A small image captioner, trained from scratch: encoder norm groupnorm, decoder activation gelu.
Rows from block 5 of the image encoder of a small image captioner, named by matrix and row number. Rows with one number belong to one channel. Each number is 128 + 24 x the weight over its row's rms, rounded and kept within 0 to 255. All counts start at 0. Numbers have three digits each.
After each channel's rows are labels from the 100 images, of 14848, where the channel reaches its highest value: "peak on" is the class under the peak. Only what is clearly more common there than usual is listed. The data: rendered rooms with furniture.
# convs0: first 3x3 conv (encoder.blocks.5.convs.0.weight, 96x96x3x3, standardized in use, each kernel summed), inputs 0-95
# convs1: second 3x3 conv (encoder.blocks.5.convs.1.weight, 96x96x3x3, standardized in use, transposed, each kernel summed), outputs 0-95

convs0.91:149142113125159157129159152121142116159134148111113127128131138140119124048139128145100101092148144106105139041123135157168131106137116129103118130154079091145114127146153068137129122123105083127095147126145150124150116120169120146122123113121117170104114129134145162144144166154156106125
convs1.91:130102119104118099117121120095139078122127115103120136144105128154154138136087122144116111123117115118142140127150103128089144142144089132113141153151179143124140067167083112105121159143120096111168114137115102061136124160131127157088104098158152103105098154117146109128096087141103159158
peak on: wall

convs0.9:095160066135128080109106133149145155099118142133151128127162147119131139154097156149116156142130140111106137157138121143152107169124146120124125086125129131138103105164091100144146118143078097119148171106132135133150099105170128158128135129142093079197140138111124175123160111143107131112
convs1.9:119124144131168088084089134109154136111123111155128121118139123126161164135152092158098109102152091103155145140165085117136089122136105138114166105137150125103122177147131125093062120108121166091104128106137108129123091150118119146114136137152126117128120171117140139099152102097093128176
peak on: floor

convs0.94:125113162078147138123139104107095157145137131095138136146122139109156087121097151132162143164130157166127128126123144126141121147146108135142125107114107142135165155123081118128116102080102118159201126126070161137113186144124094124095142141127152185137110113113103126114168112125122122138
convs1.94:150138105141159121138143133131142181130142153089108121134129136155137157171167106124087119128125072098159114125153134156104160159136138135125103132142098112109166123115133129125105093100108123138144111172122163122160124152175091135129127085115092103162183114136120180135156145137108094118
peak on: floor

convs0.17:100118090147158134151141130188135126134143121130144147122109138099160165130134094104091170128077155157106125129135130110148129099151127134130143119114133148140155146111147122131139119173109123134146138158134146143135124042128092122123115086131133148128096153074120128132059118153109092151
convs1.17:113137143113121159100122100118133107139142103147137149123125132113120102130130103125143153166129113143117141118120168123167147088106161161119091103080147117119143093121194158145157154104180117154142132116137087135145153121118151124089120141167103116107126088115138136071134119077077147135
peak on: floor

convs0.43:111118066116206162142109110128161136130158116131159143108126121103157107142157124156115151111058138147104094103155145129133119148112164107137151133156116157114137112116094105116131113109135121103094159139088165134127131122134137139131108133126081148151146124138117105083165079115132143114
convs1.43:143159088135145102102137143119094133126134124078118132119125086128124141121156136068110155128149148115144132107111148165143161133067137125083130156156111062106180154141132156126163152124140089161114104135117152115126133147168120124114124102143143140156142093123102166093147154145122123132
peak on: floor

convs0.84:103141086111171128117116132096158150166124150146133164164115135089148123066120115137136150145126140107082132110143158147181155139115128135135107150126070126126171140138091116138105117149083090151111164127123133097153125102153092132145137082136140150139092137117146111104149135081131130125
convs1.84:164139117106118108157131146138102137103153116074133130144136149115141145161154144081156155120087160146133153122147170167129150122075137136088098146105149124155106114144118113143165131121100116124129147097118096127135123178136164077148150126129124136160140111159177154141086128156168116120
peak on: wall

convs0.34:131132157072150099094136113136136140117107126072144143116104111148123140115112142135178125116109112139135124089107151116153171158135122151140092137123132090193175092121104086151134111106137104091117143111142131089139133150140098157133135142115101144153100137162151148119172079113152116132
convs1.34:134133122142145127133150118134116115124171091098154114159131096112109119127158143130105128112108177120149112131076059137119074152102134128102134131166145115127151118130088139137101090085068129152102125129158114140086120122117129153165138144126122125084161132160123095089144137144159109149
peak on: floor

convs0.45:122157153119129143116117131116108126149132148134161134152138119137168118136069154124161134126118091122176140120104160102125095117122084153143111088160097121129198099136097094143137089146153088094118130153112142139154137165119098143100144088161118109141117140080130152111141130104140106162
convs1.45:110138116153156145121171152141114130161147132141106110127120125119117137142171149128119141130132141118136084101164105122104105159136058153128134105155122112145114122102132105133102100152111168107153104152156151173118123100114112099119145096096112115090139134208125112124193125134136091125
peak on: floor

convs0.44:111140065137150110121129094138129120164146125182119115128115115175130138111124126154156116147137121103141189143131158135163117126143116172143142115121101117135109101118097115111093117168104111149145107117144170117178140073157085110142163124134128113126121101111129123091146155126098085163
convs1.44:136091108154140146122117148146093105100132114138143123173077134136093120083125145133119085129142172120115130194126170158153094131109083136116147080148118109133120145154108146167104163138129136132161141106131108131109091114111114185104159164126134130153098148166154122132122122129125114147
peak on: floor

convs0.79:104097104155140187110174120128143147139110154139120138109104123119154151131116123145121137131095088116109128140138125129097131114135121184165103144125136163149099086127123146116067159157087139076114149142138097109179140128095105178141116088115101129148105139123136155108135110147133090131
convs1.79:131163141081105139123082159115155152129110156117100117085153139129175141116125124091113141146147147149128152144138164150116158089187115138128124117086111149138123109142118138124200137138182141158106151108118090164173153141139153119099142112158134145100111107105138136109124148116142149124
peak on: floor

convs0.95:140164093131127165190099110143166143131132110114125135128110116102145125095107101094139098178178145130115156096104085144110154113129156144114123122123112090125166098140117145161099127138089077131092155166140094111171142151094108130111151100135159135135143106124137150129134148100137118138
convs1.95:146151137135121115151101150128094181096128143109097096118137143153133146112128167121108116127159113088126147140146146165101159142099183105126110118118130110169125128090116126126111085123092125129133111149085160103125153114183117124129127132080096125165143085127125146161106129101110124067
peak on: floor

convs0.8:085114126115162133132171118114111095145125118131146161103133127130133174083100167159116123176155133142157127135123109082104133075120116173117117129146119142097135120149151165129124102154092123144128114182149127089141143123120117162132107147152089138165116113110084109122094109160093120150
convs1.8:155106119072119156139102162120125125132098141156136075118138150110151146115126145148146145126136120172107112104097180158163135105143167138178141136128118164096144166124102107129150123157168142143125137164114137121195171120108138115105124148108134096136091162130131139151138154120146164140
peak on: floor

convs0.3:125093095140116122129139145105111123112158094136160192102139116160151171159102131117108099108146124171154097137098101111180121165138127132086137105120123114137173138116098140103126149134140140093148128107094143146140056097123127141123143117102098115161136151123118152109096119132086140112
convs1.3:092102111077134176130146068122164121157101143119130143104111144110139146164140140135131130152126134130123136182144149107092133124186109155153074101094153195083137114148141131132133112111128127115116125089133118150162127113151108134089170098128139158108131113138134123117133124141109098114
peak on: floor

convs0.33:107102123104136118103111125140147156136139135119117082107095118150159148147114151131149152172184119140158132116158136102115128131135144152125145116126128089118109124126145089151163140151065155069160139132141099088159134115118124121080140118126121097101140106105166092109116117159119094180
convs1.33:108102164160107120135120131100112145096122146146181141158095134101055141151146134121138146121135140119122089112139136134162116085167145199130108155129104135092077113113161134165128129107135098142143117109106072124131141137098135141117178135105111142121155138129127149143095112122143118109
peak on: floor